Weights of a small class-conditioned image diffusion model.
Model: 10.8M parameters, 32-pixel images, arch unet, widths [96, 192, 384].
Rows from block 3 of a small class-conditioned image diffusion model, named by matrix and row number. Rows with one number belong to one channel. Each number is 200 + 30 x the weight over its row's rms, rounded and kept within 0 to 999. All counts start at 0.
After each channel's rows are labels from the 100 images, of 14976 (inputs lightly noised), where the channel reaches its highest value: "top examples" is what is common among them; "peak at" is the part of the image that holds the peak. Only what is clearly more common there than usual is listed. The data: procedural textures in two colours, tilted and lit. In brackets: how many of the 100, against the usual share in percent.
# convs0: first 3x3 conv (model.mid.0.convs.0.weight, 384x384x3x3, each kernel summed), inputs 215-257
# convs1: second 3x3 conv (model.mid.0.convs.1.weight, 384x384x3x3, transposed, each kernel summed), outputs 215-257

convs0.161,190,181,213,220,186,196,209,283,220,213,201,194,168,178,206,200,213,230,153,169,188,192,195,223,243,111,190,190,167,177,202,188,182,135,197,212,183,158,176,178,205,207,147
convs1.161,176,148,186,193,232,183,154,159,196,228,247,211,247,245,223,242,200,208,197,223,216,227,220,177,165,148,216,248,261,136,211,218,209,187,183,201,259,220,200,154,202,186,235
top examples: white (49 vs 16.8); ground colour: white (43 vs 8.3); grey (40 vs 16.5)
peak at: top left (32 vs 14.1)

convs0.201,226,212,164,181,177,193,209,129,170,183,180,175,194,162,159,108,175,141,164,171,193,241,203,145,209,179,195,186,175,201,197,168,130,184,159,200,203,189,192,228,163,163,210
convs1.201,160,253,218,202,222,198,268,263,217,199,212,206,216,233,191,213,224,274,238,246,238,215,211,225,238,146,202,227,242,232,202,216,246,197,246,165,187,179,160,148,198,191,223
top examples: teal (43 vs 16.2); ground colour: teal (35 vs 8.2)
peak at: bottom right (43 vs 14.1)

convs0.139,202,245,217,223,164,199,212,227,186,211,210,171,142,266,195,210,218,193,240,244,190,213,199,179,244,175,185,167,217,204,121,197,200,229,206,211,209,266,148,176,202,187,194
convs1.139,157,215,190,171,181,182,201,172,208,241,239,207,198,224,207,233,204,199,172,245,203,210,182,204,210,187,158,187,207,209,172,175,205,213,190,190,236,255,129,224,211,168,178
top examples: green (52 vs 16.8); ground colour: green (50 vs 8.1); pattern colour: black (36 vs 8.5); ground colour: orange (30 vs 8.3)
peak at: bottom left (55 vs 14.1)

convs0.267,162,192,139,188,192,290,272,212,174,171,232,176,189,191,193,199,196,194,223,207,198,216,188,151,211,220,176,224,230,184,202,213,179,214,170,173,198,142,200,178,228,173,223
convs1.267,162,189,179,205,157,190,180,249,181,215,206,199,220,203,251,222,220,235,239,190,177,231,162,208,185,227,199,223,193,130,191,232,171,204,213,201,162,194,184,237,216,213,187
top examples: pink (100 vs 16.4); ground colour: pink (100 vs 8.3)
peak at: top left (41 vs 14.1)

convs0.361,169,203,172,179,181,220,186,240,184,226,173,207,196,194,143,203,213,201,211,128,187,206,209,211,179,144,217,203,169,129,224,188,191,188,125,200,231,172,206,213,171,166,178
convs1.361,210,203,261,213,217,218,232,192,231,185,225,177,153,188,230,202,175,165,201,276,192,192,200,194,222,253,174,246,233,238,217,157,187,169,293,217,153,158,177,174,244,262,206
top examples: white (37 vs 16.8)
peak at: top right (48 vs 14.1)

convs0.77,199,197,226,255,203,229,231,244,228,177,208,219,127,217,212,226,239,233,241,182,224,221,218,219,241,227,206,210,195,165,208,166,244,212,184,179,169,222,157,184,168,180,109
convs1.77,213,195,191,139,210,181,168,175,147,226,199,205,175,185,195,165,138,132,191,262,178,202,180,174,147,136,160,208,184,200,180,171,171,227,220,200,186,211,221,194,197,142,226
top examples: fine scale (60 vs 29.6); furry (47 vs 3.1)
peak at: top right (33 vs 14.1)

convs0.170,165,186,209,166,224,176,213,194,154,188,163,267,221,236,215,219,199,215,225,278,243,177,142,215,127,182,125,147,203,239,167,161,183,187,203,172,184,173,214,113,197,173,231
convs1.170,209,201,217,227,215,224,167,201,221,156,200,153,239,160,192,199,212,201,178,232,155,187,247,206,236,225,240,278,206,184,195,212,198,175,226,203,199,204,200,237,195,219,166
top examples: fine scale (61 vs 29.6); white (48 vs 16.8); ground colour: white (41 vs 8.3); crosshatched (28 vs 3.3)
peak at: bottom right (43 vs 14.1)

convs0.334,182,217,217,201,174,165,206,195,195,159,159,188,184,182,194,213,213,179,209,191,187,178,179,178,208,241,234,176,191,169,216,161,201,194,202,95,200,174,247,221,246,194,154
convs1.334,221,198,183,181,207,181,220,139,203,183,180,245,199,174,159,154,147,211,182,259,197,175,164,215,196,139,150,202,181,189,120,172,158,211,176,178,187,225,184,178,139,203,217
top examples: black (41 vs 17.2); blue (37 vs 16.5); ground colour: black (27 vs 8.8); ground colour: blue (26 vs 8.3)
peak at: top left (51 vs 14.1)

convs0.328,231,220,255,213,236,237,213,234,262,190,196,273,166,208,179,252,243,208,188,211,170,183,214,228,243,194,177,273,231,214,226,170,201,186,240,228,202,191,156,154,179,160,183
convs1.328,194,173,189,216,208,205,159,205,163,170,229,200,248,207,226,193,219,172,219,240,150,186,174,231,158,215,195,155,264,236,172,212,209,188,235,201,245,174,154,210,206,238,184
top examples: teal (78 vs 16.2); ground colour: teal (72 vs 8.2); blue (38 vs 16.5); ground colour: blue (28 vs 8.3)
peak at: top left (36 vs 14.1)

convs0.250,198,192,175,202,234,229,193,162,199,176,203,173,188,189,178,208,157,152,161,229,216,206,235,143,189,203,223,183,211,201,192,239,243,218,171,173,204,164,210,222,209,178,222
convs1.250,152,163,202,140,178,172,180,204,173,199,173,189,168,201,189,168,212,215,179,195,153,183,210,223,195,245,166,221,209,149,203,204,217,197,178,188,199,206,177,187,178,199,196
top examples: grey (38 vs 16.5); ground colour: purple (27 vs 8.5); ground colour: grey (26 vs 8.4)
peak at: top centre (35 vs 9.4); top right (35 vs 14.1)

convs0.295,171,200,201,164,194,187,184,190,212,168,203,224,188,215,197,180,177,219,175,210,191,161,175,203,230,190,110,206,205,171,172,149,150,198,193,147,163,158,164,129,162,170,173
convs1.295,191,197,221,233,176,178,211,197,188,231,207,165,235,191,204,176,249,210,173,287,227,231,164,187,193,243,218,211,266,242,212,232,230,230,274,202,226,216,203,249,286,209,272
top examples: blue (100 vs 16.5); ground colour: blue (100 vs 8.3)
peak at: top left (64 vs 14.1)

convs0.217,226,229,215,220,213,237,258,173,233,164,252,198,205,198,224,205,191,184,195,198,222,233,235,209,220,206,264,186,192,194,216,171,179,183,202,194,230,197,190,247,178,201,211
convs1.217,210,230,199,199,181,201,164,238,137,155,204,215,213,218,208,190,226,179,251,248,148,226,152,196,191,222,228,187,187,190,200,161,139,214,236,184,158,220,216,209,205,193,228
top examples: green (36 vs 16.8); red (35 vs 16.3); ground colour: green (31 vs 8.1)
peak at: bottom right (32 vs 14.1)

convs0.322,193,198,246,191,186,191,191,217,222,150,181,233,132,203,220,175,184,235,172,213,201,199,198,232,235,200,156,215,203,159,176,160,141,182,214,153,178,143,116,126,205,189,178
convs1.322,201,218,173,241,187,205,214,145,187,191,218,196,181,200,239,192,187,195,228,226,212,183,243,188,214,192,279,161,206,245,152,201,148,173,215,219,172,189,145,172,180,209,225
top examples: teal (64 vs 16.2); ground colour: teal (59 vs 8.2); white (36 vs 16.8); ground colour: white (29 vs 8.3)
peak at: bottom left (41 vs 14.1); top left (34 vs 14.1)

convs0.85,193,212,211,188,187,176,230,245,207,245,209,174,207,230,211,193,181,240,231,183,169,226,202,211,197,213,258,232,229,195,277,278,202,201,200,182,285,240,242,258,253,207,203
convs1.85,189,123,187,218,209,208,224,225,171,241,179,242,163,190,203,192,191,261,163,196,214,195,209,256,147,216,261,182,226,233,195,238,218,209,170,210,236,200,185,209,169,234,187
top examples: fine scale (64 vs 29.6); wood (25 vs 3.1); ground colour: pink (25 vs 8.3)
peak at: bottom right (37 vs 14.1)

convs0.323,236,192,214,223,196,182,206,214,209,114,200,200,104,206,193,198,153,236,193,200,213,196,159,247,246,124,153,180,156,157,179,160,157,147,189,147,174,169,130,120,204,166,187
convs1.323,209,213,204,197,221,218,210,169,213,181,197,208,218,200,206,174,234,137,211,199,216,234,225,189,192,158,247,168,213,244,180,226,170,187,220,217,178,197,195,228,175,233,237
top examples: grey (100 vs 16.5); ground colour: grey (100 vs 8.4)
peak at: bottom right (58 vs 14.1)

convs0.300,219,195,204,197,194,175,179,159,194,154,212,211,166,181,213,165,134,160,166,168,235,198,196,202,174,214,234,195,194,221,216,186,187,199,193,76,233,142,233,247,233,224,176
convs1.300,233,205,206,206,211,222,219,160,207,200,151,246,229,166,157,196,203,226,170,255,198,185,193,246,224,174,143,230,190,157,163,222,215,227,218,203,215,257,161,156,190,183,210
top examples: black (61 vs 17.2); ground colour: black (49 vs 8.8)
peak at: bottom right (61 vs 14.1)

convs0.145,202,203,208,240,138,193,211,230,237,202,234,186,190,209,210,215,212,266,233,164,214,187,166,258,232,206,205,182,210,157,199,225,157,155,185,207,156,173,181,202,165,197,182
convs1.145,174,184,219,167,189,251,185,216,172,224,179,168,199,199,216,265,204,184,216,181,231,215,213,162,189,157,218,168,226,169,161,185,227,210,150,300,231,199,241,191,218,191,186
top examples: pink (88 vs 16.4); ground colour: pink (88 vs 8.3)
peak at: bottom left (33 vs 14.1)

convs0.276,173,201,137,194,204,297,271,206,171,170,233,181,185,190,205,199,193,179,224,210,199,230,195,149,206,224,196,207,243,182,216,219,196,225,182,168,208,145,190,188,224,170,232
convs1.276,225,192,169,209,214,221,190,212,270,200,195,241,209,220,182,244,198,230,192,221,169,220,203,207,172,230,248,206,219,209,224,259,235,137,203,268,193,185,127,237,170,184,172
top examples: grey (98 vs 16.5); ground colour: grey (98 vs 8.4)
peak at: top left (44 vs 14.1)

convs0.231,200,267,200,210,201,262,276,193,208,191,235,220,194,182,195,172,168,223,223,193,233,246,180,229,251,168,200,205,163,192,176,140,135,161,189,151,142,207,177,146,161,178,168
convs1.231,214,225,244,156,225,209,172,184,177,210,225,215,227,181,192,207,185,208,178,212,213,196,151,186,183,191,174,270,223,237,195,221,212,179,214,221,174,195,230,170,196,170,231
top examples: grey (96 vs 16.5); ground colour: grey (96 vs 8.4)
peak at: centre (25 vs 6.2)

convs0.64,181,207,206,178,194,190,196,155,160,236,175,183,200,224,209,183,196,200,205,200,163,186,187,182,131,229,257,204,210,217,242,266,196,223,197,242,310,218,236,243,222,221,213
convs1.64,216,240,222,221,179,166,198,206,181,169,193,213,269,177,225,204,205,194,226,208,145,218,202,218,253,228,225,211,189,223,295,187,144,188,228,213,249,228,207,200,257,202,236
top examples: grey (45 vs 16.5); brown (44 vs 16.8); furry (37 vs 3.1); ground colour: grey (33 vs 8.4)
peak at: top left (36 vs 14.1)

convs0.67,182,192,189,168,233,156,186,207,191,242,175,224,256,226,172,184,191,207,202,213,209,155,171,175,136,224,179,189,199,234,191,213,235,185,196,222,229,208,248,196,173,192,245
convs1.67,174,237,195,191,174,129,215,177,126,193,224,201,176,194,168,204,157,215,223,234,152,158,169,198,198,209,160,211,219,217,230,195,202,173,201,161,179,206,211,189,217,187,231
top examples: grey (60 vs 16.5); fine scale (60 vs 29.6); ground colour: grey (52 vs 8.4); furry (43 vs 3.1)
peak at: top left (34 vs 14.1); bottom left (32 vs 14.1)

convs0.296,200,168,158,200,175,221,182,178,215,214,190,167,212,223,159,213,173,202,217,157,213,162,201,145,168,143,193,159,161,140,144,221,185,190,116,188,197,192,206,174,139,129,206
convs1.296,182,202,230,196,193,160,179,172,181,199,203,181,173,157,241,171,174,187,201,250,211,197,195,229,198,227,188,290,229,235,235,176,174,191,253,151,186,168,181,216,301,247,225
top examples: fine scale (64 vs 29.6); white (46 vs 16.8); pattern colour: white (27 vs 8.5)
peak at: top right (48 vs 14.1)

convs0.0,170,239,207,225,177,200,201,234,190,163,229,183,168,202,203,207,200,210,224,185,143,180,250,198,233,223,239,215,173,169,221,175,201,248,165,228,210,182,193,231,227,148,152
convs1.0,173,189,149,160,209,203,214,194,227,202,200,271,234,251,185,195,180,262,214,235,253,235,168,226,180,154,164,101,204,248,159,223,202,140,203,207,189,178,199,158,195,195,198
top examples: cloudy (31 vs 3.3)
peak at: bottom left (78 vs 14.1)

convs0.97,195,176,207,186,199,232,190,136,184,176,186,189,167,218,184,192,210,200,200,207,220,208,222,160,166,180,220,193,174,198,167,192,168,184,208,154,206,217,229,175,218,175,162
convs1.97,213,193,209,177,196,145,233,169,213,206,218,171,230,133,207,154,135,168,192,224,199,190,151,205,207,176,188,226,185,202,183,203,214,170,194,176,144,191,193,209,216,193,173
top examples: fine scale (64 vs 29.6)
peak at: bottom right (38 vs 14.1)

convs0.306,208,203,185,213,179,209,186,173,192,194,177,158,200,209,141,163,194,164,171,194,230,180,251,204,199,186,221,159,184,180,206,225,184,174,172,164,183,211,234,189,224,177,199
convs1.306,218,186,191,201,186,137,215,163,182,171,218,190,181,162,217,177,142,195,205,247,204,197,133,184,179,220,171,213,179,234,162,173,179,184,178,150,170,162,176,198,254,224,225
top examples: fine scale (66 vs 29.6)
peak at: bottom right (35 vs 14.1)